From a checkpoint of a small image denoising model.
Model: norm batchnorm, activation gelu.
Training: muon at rate 0.0078, 9800 steps, batches of 256.
Rows from block 2 of a small image denoising model, named by matrix and row number. Rows with one number belong to one channel. Each number is 500 + 40 x the weight over its row's rms, rounded and kept within 0 to 999. All counts start at 0. Numbers have three digits each.
After each channel's rows are labels from the 100 images, of 14848, where the channel reaches its highest value: "strongest on" is what is common among them; "lies over" is the class under the peak. Only what is clearly more common there than usual is listed. The data: small charts drawn from random numbers. In brackets: how many of the 100.
# convs0: first 3x3 conv (model.enc.1.0.convs.0.weight, 128x128x3x3, each kernel summed), inputs 0-127
# convs1: second 3x3 conv (model.enc.1.0.convs.1.weight, 128x128x3x3, transposed, each kernel summed), outputs 0-127

convs0.79:492492497536486492532496502514452487524504513515520431513524528561520472509523461508539472553471530471502482482483488490506532469474515475479497502528507479588504513486401500488511516499466496530519525510479502498481522563520512511510508493512479480541468458480473529516533490532448494461471528518507498504444482506493511497490164490507524479513484487496480537536491536540471530507483
convs1.79:490562482551525480522529522525514507540481501602493578517516544489501502511483465508350515524568519507499522510464529521484462504492486486516532499475521571459480554508626512425505502494498521481474494506515499496504508415559502502465510515506531466489524528514558495506434532538583511569485499510523524553537448456480521474519435543527517466492494509516520532353393511486517484587492
strongest on: dark theme (95); lollipop chart (32)
lies over: data marks (100)

convs0.58:491506474594497499540541473549544409458499461474481479459508511499515520471469461463446483545501538497470453468482447476387571491526434527525548535484445471540494564464459494521472520501482481598479448468502555445458489406531455535496509531420453513506490498471523480508474421497474548464562566536479498458485541462548472519515514548536478516460594542492472486474518525394496523479528
convs1.58:434467523497468523577493471491469479568466420522488454565515471470457506562541470542497505465499452453488515535434490533578427499518581503478471485469518495463469498514494513477510537517551484396500523549528502537444494563513491472506494490438505459534480539521456472489514543445483513472529478494547474609475424555397503556509496468487481508443630510469554516516508489428502507459485
strongest on: grid lines (99)
lies over: paper (100)

convs0.76:525499502536526493516375368506407506463511504474427472491501477589502488523466546445504562508500484450523499497484506514508470460543534471509475482507368502505517543482532511477498502508446438449479452530478522568513510490493371488505513532470517523516507489341526444506508470522494482484513500476535477515525552491508418527484484480524534465445520492532560541504506520522516487519505
convs1.76:462418496394556523522460492445494514475550513519597513512513499440494503466500466528506483428477560497508514479509507468540532591516468515551533523503530496511405425524481478493539518500513556553423512511538485487524536501463541495463523490538503509537490472302457488468462510498463497521450417531480501519486480515490506492471505505510480552421469489507438492484482525455536507421517
strongest on: radar chart (29)
lies over: data marks (65)

convs0.47:496505510513485457554580515488496324503491540528512524502474526519501510524521516492501515530486507420519516530499476540475513474500352499530525488522481507492527481462505488501484431494501513515506454338519511533497513507517507485472475511366443504501434568528491480487519442474497503472532510513512478422490567535499503424510528497516486485495583501534490476495511519415529486457501
convs1.47:533501506455502528468442511542492460527504441552493504516516464483498511466486479509530508475482510499470487477503603478532503501501252493493530517502509535465495504480492513499529561517532476491489516634534521388532483508518500539507532494565543514457455498463525544499503515537480509521459509508496550501493500583607504574551500491519526486525497525489515529530497508542518482543482
strongest on: one colour (99); radar chart (92)
lies over: axes and grid (29)

convs0.38:499451508440483491533454479545405540512566439511404452509504530458538450506499522499481454501500420481482529495512464569496535389484488517523472533525480506616539471499497399491510456501494486538530500532471520408463530484450451549467517533528544570528438491520486468526480501466442510492545501545532496495457545507488425480513505489443495481376461562502507487453474497514449514472511
convs1.38:458489524564476526517545455499426518503482537485501471526532578508551535527512500533530506521504520483524436468531498400528492495537518475504505481479594453488499582463429529561563525408520458494446492521465486562524502495493504512479580458485511528449544486502451489472563528460536495427539351518483551478475459508529493510467506512401504513440540474491423511552564518507491461492483
strongest on: lollipop chart (90)
lies over: data marks (61)

convs0.124:476488507439489516502534596490418549506501440497310475507531475470555502489510512544500414500522431536540514490488439487480507400485539511533506521446440497494515522510518321511478529480495401533549486517518543489499540495511412500486492545510516519523469530460515460502523487467505486508498535457504496519486539524489432472538503510444485536489497509505501529522479501496482496508519
convs1.124:479510503487399499516467435459434502480431519511341522516435539513448480490522509498509560483468576486472512494478508532506538556505496504480453475522492551504462488504570588538519498458530581513464510496511508550558496485485633519486545488488503453500485491481481466518493517492488551499471418542436520498511487517526451522444475493577504588470505560456459410508513468507512509467485
strongest on: lollipop chart (35); step chart (29)
lies over: data marks (65)

convs0.35:482551446480497464517549493524540518548461442508454501500479475426462532519474560474499475521479501559460576480443464508516470526467497505522493517491460485426546562540487505528539485467607474519550496454466533449528411470469453458480499503451503445509475495539481506498451468464508509514504460449485506471447580461481437467478620517402512511461577530515492471447421453527428477560468
convs1.35:516469511522472530518444477461483494571505491524514413537511463491482560554522478509564496437492464489558426493607546513489563464506543476438487472502574499490462521500363500583561506495483497476521494514444475515558552526472506492489479453468482524505519506520436500530540456516507495365495480489487512514459471508542465502473513445523528506447530469470511509617591488464525505461489
strongest on: grid lines (93); dark theme (82)
lies over: paper (98)

convs0.70:584523495511465499463501491518387475435587517479479441480515453513492528543478557506488499461486418470579515473532447459456556543496512460470452501524502488419489533496533480558533520417554504602389513533478514420505469488447457483473513500512502596519472479507516477533500519466509518523488394525490477510493470482489465534537602493441576535494502504506513491515546496522512512492503
convs1.70:382488493476509521505514513484429507523440439536493527486478512479453403489519394512491486524499509473445522495430512489507368516492501507479534498529505562554499450473492504452478489610518487481562462496512490547371503509505488515483544496493519320501472496493509511502486522495545504529481397508497524512527504545446486512526442518535490508501517505485466509481466490502504510472492
strongest on: ring chart (36); horizontal bar chart (35)
lies over: data marks (79)

convs0.9:522469538507500527533474522464461493503443563462491471532534571536524587489502460469475485636508543460439470522455482480481508454473506462491493495516474486555527497518477532473497516469489532509535483477497481483472510395518476508538507502517497498496564473496423485441385500574476494522476521480510530495467488469491476485491402392521615480491470474462488534375430496498457513509542
convs1.9:417429463568474495569505451493513493536518452558512459579488440506525491476536515492535526471459513526536549506493569479472456520486516496483517496464524494440475548473514490606495514488501490495484523499434498524453452577492512470483466453481492445512429463506446518498592496427489484421509516481464523523474416512459494487444502469456470492431513499509473546606636506486535482557512
strongest on: one colour (87); radar chart (68)
lies over: axes and grid (31)

convs0.52:519491486455544536539450433512416542483538467498410465522490476509484494498494510521446459497465466534503490511511472493469490434498530503496513462498479480531516522479516463488528490477517439537507485539526421551485512499529415499451517513532537512520546488518503406520505511497494540504530437558486514492480517484508242485516479479480493531383506484479506524472534490516463522525516
convs1.52:471478499514486492488499464526499500509508510460583532507489490481456499491484510497510304471514507491531524506502515512504500525497499503496447554475507520521490456511470496498430509526496293482480510496513523484497493523487597518504522515484505495469470516494523293506475492494445494494497460502510510511492505490512612511449490500524488517492520535505533526496503499504507462477509
strongest on: dip in the middle (32)
lies over: data marks (97)

convs0.29:489524523529480509501489543471466496521525593504391501494469461478488492462550453456541427485464445490466482531499422552490485471478496470539508503508401497441493547504533415529471538466491425472480497523532483461470538475527533566480569498514497517513513486523497564556483391549507504491533603498494484495387489491523513495536458454543497565402437519544526503521424479487516502513460
convs1.29:426498516476447504507547500478445500493433471535342524455523530540466468507529516536434574549537527521503520484484493469461520489500480503497486478491542457484460426527451587534527489510531567516521516483522461498517465491464508444541434490518483460481478503538507540460513569457505525470472419518525485493583511497472416506530517628428498462537494501463452515459581466536485520512554
strongest on: items: eight (33); pie chart (32)
lies over: data marks (94)

convs0.42:490523493480399524498501367577434505493497515508515500501484450463517456483492514447501394452461423510494452530514467529432537484549548499502497526499583487531472527528521468495499480502510459538565507525489521509493513481514370509508532455521454531501447497464507540510469357539516500491482400514492502563449472496490429489489425509512534510457548451505546469493494522507465508506511
convs1.42:509496502470592480492481523465458517494503490469540537506532538536543524497504522560478567524472590517508493499483497472528521500502490508470523517496501479451490396480496393457507497462489612496486487487518503527497522516492312515485503404492485482484504502514475482437514553472449486520486329493485502525547465525500436497450510493487475536534474530491465568494498490513532532491475
strongest on: lollipop chart (41)
lies over: data marks (82)

convs0.53:509499503475494475499541529480503513450440561430496517634522453448568649476526548479557481433477496466631440512581563502500465468491493496513535496501497422513500462547509516573512504562514512492517534514532502496602492477562479516532525502521543482504553503532559478576544515487507486535548507506495525465526483478480499507509406536543538478496525510511538511526536492492493518528518
convs1.53:459490528520523457511472515494488472460483469585508477393532511541399510540527465506497528565552517507361452519336420489492488477531510506478438499505529540510469524387521522466478506393484467521443488492497509498382565531449505453497496527485502511477500473496443515444542457500503500520505497487518466493493479482511498485531528513501458495484490505501493499510510516490514487408493
strongest on: line chart (26)
lies over: data marks (83)

convs0.120:515511541467432514509484506548488523465527464508447537483512465485494507519482513429496480508519400548507528520511520506512497456501496494526488507549498531528546481492494367464514479514493621457542506525494455448486548491528464541532522527519535485462498495451507398481531522500511527487489431482517508450485511515469383522485487523404489434312533570523515489501519514484505479476489
convs1.120:470473506521560542530472524475451504511466521491596509534533539498406512481461488559497372473534606470497512512470465517517525550487484492479464529484517495466492525457543575493464517473509409506522517477532569485572499517505560489510554465517498473508491470468500444494477487488460496526467392485491513502492489500530636505422450465568514622434493496486504535527518517498499519476496
strongest on: peak in the middle (40); line chart (39)
lies over: data marks (88)

convs0.45:462501482499444444422526476485547469509485577480443542536536447477498559502534463484512432536440474446512476551523475493483526494553474456459520459447497494468481446513491435515485491550511483505484492571479443558488482489527475482530464505503496530516540540506518491526495528464531464515537495449474494501560540476515476510515290513522349523463504459515488511543508474480559466519467
convs1.45:494458427559478524590482498447466517592488464541513503515409521520518451458459495512460508494518511495436541498354526543494445484473501541515499478440512506484506599509569491423546495464492497525529496494513484494454404461474509555498539465508487408581411463509521452539481464515499500559490511488522512482473436464421487506475581493518489502498535488467501504442470511494489544494516
strongest on: line chart (26)
lies over: data marks (72)

convs0.64:508520538464443496493459387528490515503597502523411560500501475465500513465516550514482407484482433494519506487540515496515482384527494486553494499470488496398523446496517508508534502473444403436488470460508554517476518505508422509458563487498489498489470529503506490469493380494527512528488395551506498533501519487477430495503548515434511440405513500575496508520511510505536513477513
convs1.64:498513490514517493522542529473438500488392485526553492533486498528477521496501509507487567462477546481448508515431499583501532535523500502491515475538521569418434552481533467458458516464480587542466512519484479533632502515494464496516493469523491451503517473462500499520486518535472502479443393450517466516517504511507442462501489513551510697455494497506556523486480457494516503544559
strongest on: lollipop chart (56)
lies over: data marks (68)

convs0.75:476524440528354485528476465478478505512516501465515503491518502512491504501512441490533385530476466509499527450482480508489546483411478474482537482473432482491495472519479437501503530470560505460441485517554422354495434502511501528529501458499450471451560454512473518488506491524434484485435503425514505495425475517526467569418531509526535438430479462485520512520504493465411492504504
convs1.75:520485507523507524444452529430546478468512578525510531515522521496502515479487550494458510415513539499543499614533524492508493522449484493417478512472506479509469523513555519462478498448469513507560520508486520583487514455489479483480484509380429472449528482430445487470454399456531497524387528509492480479378476447498511472523474432477482502491425501446488444450453529507525486479460
strongest on: stacked bars (77); dark theme (70); items: eight (36)
lies over: data marks (99)

convs0.82:505498517500516502588544506527513488502485559507481542518512524527496536505490473439482515593476565492484502373490517507500514491313452506480512489503511543516488440460491523494467515502512483505485477492466483536483474495492498501528487466426396532507488456539486482478488501517496494490522481460499494433472511570489518485503464503494522564525522480378543520486502525436340464502456
convs1.82:499514503527498509471522489451479508457469437508541530458493519495513508520514492561513507440514503439510479627506459498491473512399504447372517506503514449527463537509538501478519455462518531466504528581503478489489477507442520433545538503335424483471494508523482512509498480465480507541512537510466475564559500439488497547455483487524507485504485480358457440498479488480559521506484
strongest on: dark theme (100); grid lines (96)
lies over: paper (100)

convs0.109:534510514495399520473510495459533476494505569481486466497528520512503514482501472443497400524517437533502478468510500476516484575481517548496500389544520491553441531488526436510516405467506528497556544450501434420483482469503521493530490402481447518480472533472501565477510449520501349497500513385467507433514502468503525419523500512513504513475506439482506506497493508503429504510562
convs1.109:463478553538334476562507512460486489545499465491517531480471486494502498501515520544491527497428521542541496543462536493477517467537492529471458568496521468499528449531522568504517584524506519494396458508518505543483445489452509515517485506433459494491515538521466482504485425464503624545515504529578489447484533515495538514480457440468370487526496432463485491508485406526501480497495
strongest on: one colour (96); line chart (81); rising (58)
lies over: data marks (99)

convs0.100:486481550534491477499529514469520557478516442477522475429477407485504489538499566513512501442463500551523540529515583538466611537469528569574461511500491490523528446514518517533488393465477490550498519319482472454522562494455488491454516477545496483468519435514521519494491506493535484508492522465446511524463530443484514402475548514503539465521499471509509498558511580550472488512488
convs1.100:478502450498513530558499461492505486526465448546497547485467544536482461506498407480489503533513469481373520498493493502515365501494459513503503491512497552509491524517495498469521561634490489482514491456469488499405460483572508516409485497514510521487278548490511508502474499543525480517499489510527481509524442523485495527537555507527491512498508506494535516462481490504522478455475
strongest on: bar chart (35); stacked bars (29)
lies over: data marks (94)

convs0.111:502489454497447551444495483474418513506475464532493493525508511519516516508509400417509444536489507523456423483510476495465465451429581448506512508427537461578483420541490478518464537523470489603496527519487507488470481458509460476484502410550495509492508457474513495509508484508492495483459519477507463484436429445493483457492441490467445447456499523438521495505533471534340464551450
convs1.111:520514512450478521449543439514493601434498560484521503451470539400490544546490536528491539457527419463457550501523592487505558514531470511446549496513456537466457606482589508504505514438537511545527469476494496483573520554573521510533466544470496467486517528522515544520561481476507492518528545515505521554583455530538512506534452503545472531444510510441519616526486502505529492497537
strongest on: radar chart (100); one colour (100)
lies over: axes and grid (49)

convs0.50:445496466528527490455494412545425452489509466507413461537483562486493523453530485522525517552500437485507503489493468474534532419543441460495542518413427498468454494521484487486473507494527467493469397465495519492478433501499410546474513470469505506538551542490480439447493467529511543462336509490510527488493469468531421500501438499463432524457475523532477517506460525454523473555524
convs1.50:529507540459479496597473418504590497545529512441512499470507488520429495445495511510507532453481523449494474458459508498504498550519522488518451501571410530574554534488511518479484508489470528510417543546500512522503533573488519456486566508484547470557476496464471484530491481435502496532371484499505446589357543521446469524531525483522518484475480487510502462487527499415510463448480
strongest on: pie chart (96); items: eight (32)
lies over: data marks (98)

convs0.32:486496563527594466467558570528517480582464509556598496508492544459489550511467418542480476570499525571499470515525504481482544521472555522508517601527513518467471556490534530514490477487495481489562546467471477495517471572481560461496450471498510500543482538475445564482475483508482457454482495526497466502444541503502612469416555460561541487593488412502477543475476506512483497484461
convs1.32:471538513548442486526512452498489521505473487520300484481520501531531517508568530500494517483483487485507490491525504467440520519509504494515454417532500536471506424522467503506496505489518487533509514505531493506504486423465529529479492525493483497475507504508544521485433501494537551443507524518478550467513493529485380498559494560419468453672503566501525406504468471512499534549491
strongest on: pie chart (69)
lies over: data marks (100)

convs0.114:513505518502423534457488562453482473452497501497556516473472480523480478515529419444502434503485453562534493431481544488514539503433477526470474480495496522459382520487518467464516478501499521442562494458559434453531497502508545486405481387478431468498550532507529556544533485504522440536504533453497499376492471502527542495520591511557452468542479481436486455520511495499426496504495
convs1.114:483521543498524433511538493512493425504439549479460514565508530513433516473491477498458466476515580505504559575450577520455533485444550555465523538436500531496555486575527517509436450509502521618477463561446513422519501473562466529620472444416416464490497520492511512454463494492509517462503496468501580495530506542450515465483480489517479475519514510486498539439483552495518516514448
strongest on: lollipop chart (29)
lies over: data marks (80)

convs0.49:532564514598461387547616385502519504496521465485516483475548538556480553454499481494508471523550476543481441509497500530507519512484509493539496523500405460450537517478512484515508516511555484467487497511514499467500494457495503546486515463524529484487511495614542478505511515428535522471317493450501420488445508488420500485500509543518459498479442491504491517506505482471473527489497
convs1.49:456480506447498714467271576553530478488488542512508502542469472443508499516484537501511520452483520526486531505527552488521519511494499497502502494490509541513481527505482507506531489496559510554522486498511501497492496522523497501493492504519485525468474473383458489467479465511497502508424511539490500464504457529572491523490499455534507530504459502460462441504508530495503512549479
strongest on: stacked bars (57)
lies over: data marks (93)

convs0.37:466529532520493491463528550474441448504530549521496468551491510493451496487499414476484560461454467505512539552470544479532543473500469604326521411474519535522465545481519507498485522504509471485479415440478461544509521512492493485464490467469494511507536507485536468491507472463531426507472519482429484409503452516489478552516504524553483514542472441378454492486468517428498513488572
convs1.37:508466490538543477417483501512528540515462501501502516478494538542488492517545558518509486562540541514445453446574446496521477546448494382574478515502458498517452447508499522539555368453536518492474535544596510452490517518513518442563520479506452495470482474521441533481548511527441523470505500515517454491495568479570522394517508503446508466504547516544468512513521426476563435473461
strongest on: horizontal bar chart (35); stacked bars (34)
lies over: data marks (67)

convs0.22:474549460537442508518423515531487513543500577475516475537498523491497518477518413460495450528453455538515456540505510507463519524566470531416513496562479509441399504493474436506505493503466546403441510534481529352467490501526517490541511491546450441509516501351483534478488473518507513493459442508492468487474465561494492481491501481544443540465432515428501508509477483513487484518449
convs1.22:524522506533531475503504483503489429502502530536500479499538433525514516517494469535529506435511586552446507461510507476487447517470528484570525524495552508465496488508554532522553484468400478520527493495531497504566536516544489530489561513430449517419514437298499524511552482472516536515389555510503485494531512509493480546493492498496511470472483532579502508560555558469583513517518
strongest on: pie chart (29)
lies over: data marks (60)

convs0.8:473463474465463522536447490553434510488583491545510488509496555531548530502510477451480475626512535571474454578531458509521520443470486518425489441462464558493479487511434490494466578456482483478492440512513466462539508530483504490523468488505494497562523462374485500482521425469482424425485497488506491485424489450507488534502391487455429538474579468524492540500504491504481493551495
convs1.8:496487504541491574570352493479567442471430450496496444476493497507523531452540556506553506440494464446492438455529600434474518576565552463479487525593482500546521542512599509494454508528481538492489562481490538478467513493557513451459496510529469463449495483437495507481500484481514517610482521530508512519488539546482527483513510443513463468522474533533515478551506489445473487467523
strongest on: stacked bars (46)
lies over: data marks (66)

convs0.21:495522485445404509503471506539390485516531572495493521518525495463509470485481506470496391502485424498503490557501487510405510445533470459494503522555473479503508478494503380485499510480538532467428450525487527453522495478491491505548534467531464519512523482419504529491485425506500546499457429524516501483385483478488458473497548504453566441354526542502528464493498546459504497514531
convs1.21:480518552524420483486468462476613498483481494510483475499425423473515536518490474509490609459481481510487495503507436536609498559531552490528485477492436519497538583500546539508543472491445544492600478497459488502504485503525617529447499531504488525450491497438497543500494378472522502453464602507526458494466529511500484532471469488528485544487464477551473523477489442465504530498449
strongest on: ring chart (61); pie chart (26)
lies over: data marks (100)

convs0.85:487484490507476518527497490438483504501525494500467498490525506523511517502496540496518482519509500542510504569478510457533521519503488523509487493532504497531533493531501431511518473476505494557477496441594473510508516503472481474535478515515526468510490464504518463497491483493471259519504498473484482348515504524480552432514452507525456523520479299531511516534520509512510488499479
convs1.85:523459505515563499507502503497508488492525465480492500495502508504472485508508481491484526494507505506476506465490467518487469519498483443497506427506512502524510475457493433488447496520493462485516508489414391517548492466503517524441507400498520504488498513496477470496513500495491228499495507470491574548502497462477516528540523471522575491488495644502504462511469556507490518493440
strongest on: stacked bars (51); bar chart (29)
lies over: paper (100)

convs0.4:497400505523385521519479488419493503500517517496472504482503486519488464534539537324516532519515472484495498564493520501535521509537494523499542341511489505532535487489488532502512381506482523525508476457569370506509506478505486515462500471549507464481555480498477510501537527511506405486521498429496503482536485531500521506534488496512443499434468464550489516516505432488524502517509
convs1.4:492528517485552497493511448490505527521527476479488500498520522488481514502461463483489476473551541500495491487507497462496468505484505414499448269534512511493500495473505465517487458519498519497521496529452649491529535501510508535536507420523494478497456491496499543496480508485471314494498528420481475467500511483484503468447502471490552503516505579502530497467489569516503482483465
strongest on: stacked bars (45); bar chart (42)
lies over: paper (97)

convs0.105:437520515495547477460475489546479455500472503485517507552527440523536471470564461553490575491443526468511473455523509450468513446462476477444493522479487475499445488535505577467515495547497474499479486451493536505498488525510534523480494525469458488507511381451641581459564475483571552484431523488489487561441475457424544459510468428481482464539476563427448515500528487488468412472468
convs1.105:547563458500509481508532537561535524592553492466511544446415546503562500511499521478495474533551505476455494516452518540458465504458526490481504502496499556521501426469458483495403488493457526466533506518479488488522520395555489496507504497499519489564481449531385491541548513535569504539515477542503480473533492499535500546540437635530554504536491520542538543411420497479494568538492
strongest on: pie chart (75)
lies over: data marks (99)

convs0.10:519526481549342516457502573524517494501507596504478505526473513511476527493522412566475380507511431584495455544482495478499499506426536516455520521502532496534425508463546406517540520501471529436554504474531471419517508488494507498558536464482492520495471467429494561516501472426525416517462479434488488449438519498494513464508487516500439511510454488504471529497440520510478487509509
convs1.10:475507525436607470520484496524507467487513506500540478466515463476527480499441534482543536539512460501530475455529516508514467511582487537495443492500500510506551494579416347520352523516519474456534515538479547537457565554514486457444471533546446495490509494530484487496505481504500474519548499496573503529503489466515530520409518516536563495478516550519516522511629549503489517456478
strongest on: line chart (50)
lies over: data marks (82)

convs0.60:479485482485531493496463432473507476474520565473532514533510527565560444496515431459461512406564509484581474488432547522477525472510507482497528509452503480519450521468549525492485493579487510486482495503503525541468534571475527566498526443501454503494520466476583515457671506535479522566482507518448506538504440479490497485482377511535490480504515488497505562394481555496515497437493
convs1.60:569544543470503518488510481531488501455475500431475451496433457475540421446555526515553499528488505506438620503513548487499499494514497522499522516493505561501515500532439486461485495474500498502512493496492506515470431473562482452499485519492512492485498505504428503614412499490491475391513492509583388472483508512476522515541481517484515505498498491500401568613571493507505396491549
strongest on: ring chart (31)
lies over: data marks (100)

convs0.43:469537500527386488479523586496523494517486553496578486512492549485515478497518455448506372513500487562483477452523512471484512504399504504438491546526517508462444521493498448489498528532466592395564503485469509418497485514513580488515473406498417475513472451488470612487506452496503509490496491429483519462478468480491531495486457493481478449513467557444475511508477496516432471526474
convs1.43:539568513492461413537509540484494493489525460456468508496541444492482523430496523450485517557473539455505491577494492462453452478495502386344465478497521531552553447553523517453511543463487463432457509516552495531462546507490468609520503526488459491508494447525504465532502380465534478538554498492556474472497483492510521490489482476559509530504482458410541534504501505533486551514466
strongest on: pie chart (98); items: eight (35)
lies over: data marks (100)

convs0.63:503509508400440537502520481542437505490539515511488466481490514513500522491461513473487394470480406551500485505501499516556480453505533494506496559500520482522538526506521327514507485471499484541516512521475532454502522508492307478510568466504484551498488472474529443480437413485503472529489436513506490511473511475487405496509456512511500543556531433540528481488517515507515520524509
convs1.63:480522465546402504513482453470492515482529517491379538480514503505478522499482491521471316531497488504529549506485496470465509515502504514482467493473475499494475450474514561481493528512499358501514496488513534489512497470511679494494470557491497498510498492527489372579535525476485547496528533507484550515526489528503602499532495522490495479548498538484478485506491512507496471509513
strongest on: lollipop chart (25)
lies over: data marks (95)

convs0.125:506527502562353495433473480502520470475428503507432515518497530481482517512552477440530377529520468555488476438494523518525503494544485511492509460444521493476438543490456415523507538489491478448511538533518475474510455509523412497522484425530474524529427473463513439475511441489470462465432503474496500500518507466520407537483441526512488468424463442408471511549504481540496524550453
convs1.125:475455517457496494484403413471516509550550529465546548512446482598510523442407496498493547471470512489483538565522458482487535497542506475519461534558475539567594514480606503477483495524450515514517488491506505549439515478517516493517535552461502499492513522468441502496434443463564513589487503494512487458421531545476471536512477416496469548427472539451439495484485535479517493443570
strongest on: lollipop chart (71)
lies over: data marks (100)

convs0.55:480483490521503485473487502513498527482522412509497495472482517515453498521496507409521468513532479509516515496532521470536517528461519544502516423511480534507513501510499506518497334502538586531535510451471345507503513509515494485490491547577598504505541504521517427527506548470491413485499493508514533340529454505512466498521497490476405497488533416496466490522526473515481519504471
convs1.55:503501479496445549520476471496488464479483507491518487537521484535425504514484497519500622512501475520528493516544445515488509500481457451482469601470516468482493522464533447500554638528481413482475475465545339547490462505445526502429477495464516517461514513492469483535495468520513419546507512550456488578473512512531533546548506456533459529496500572479525540541508461546522498424559
strongest on: step chart (30)
lies over: data marks (91)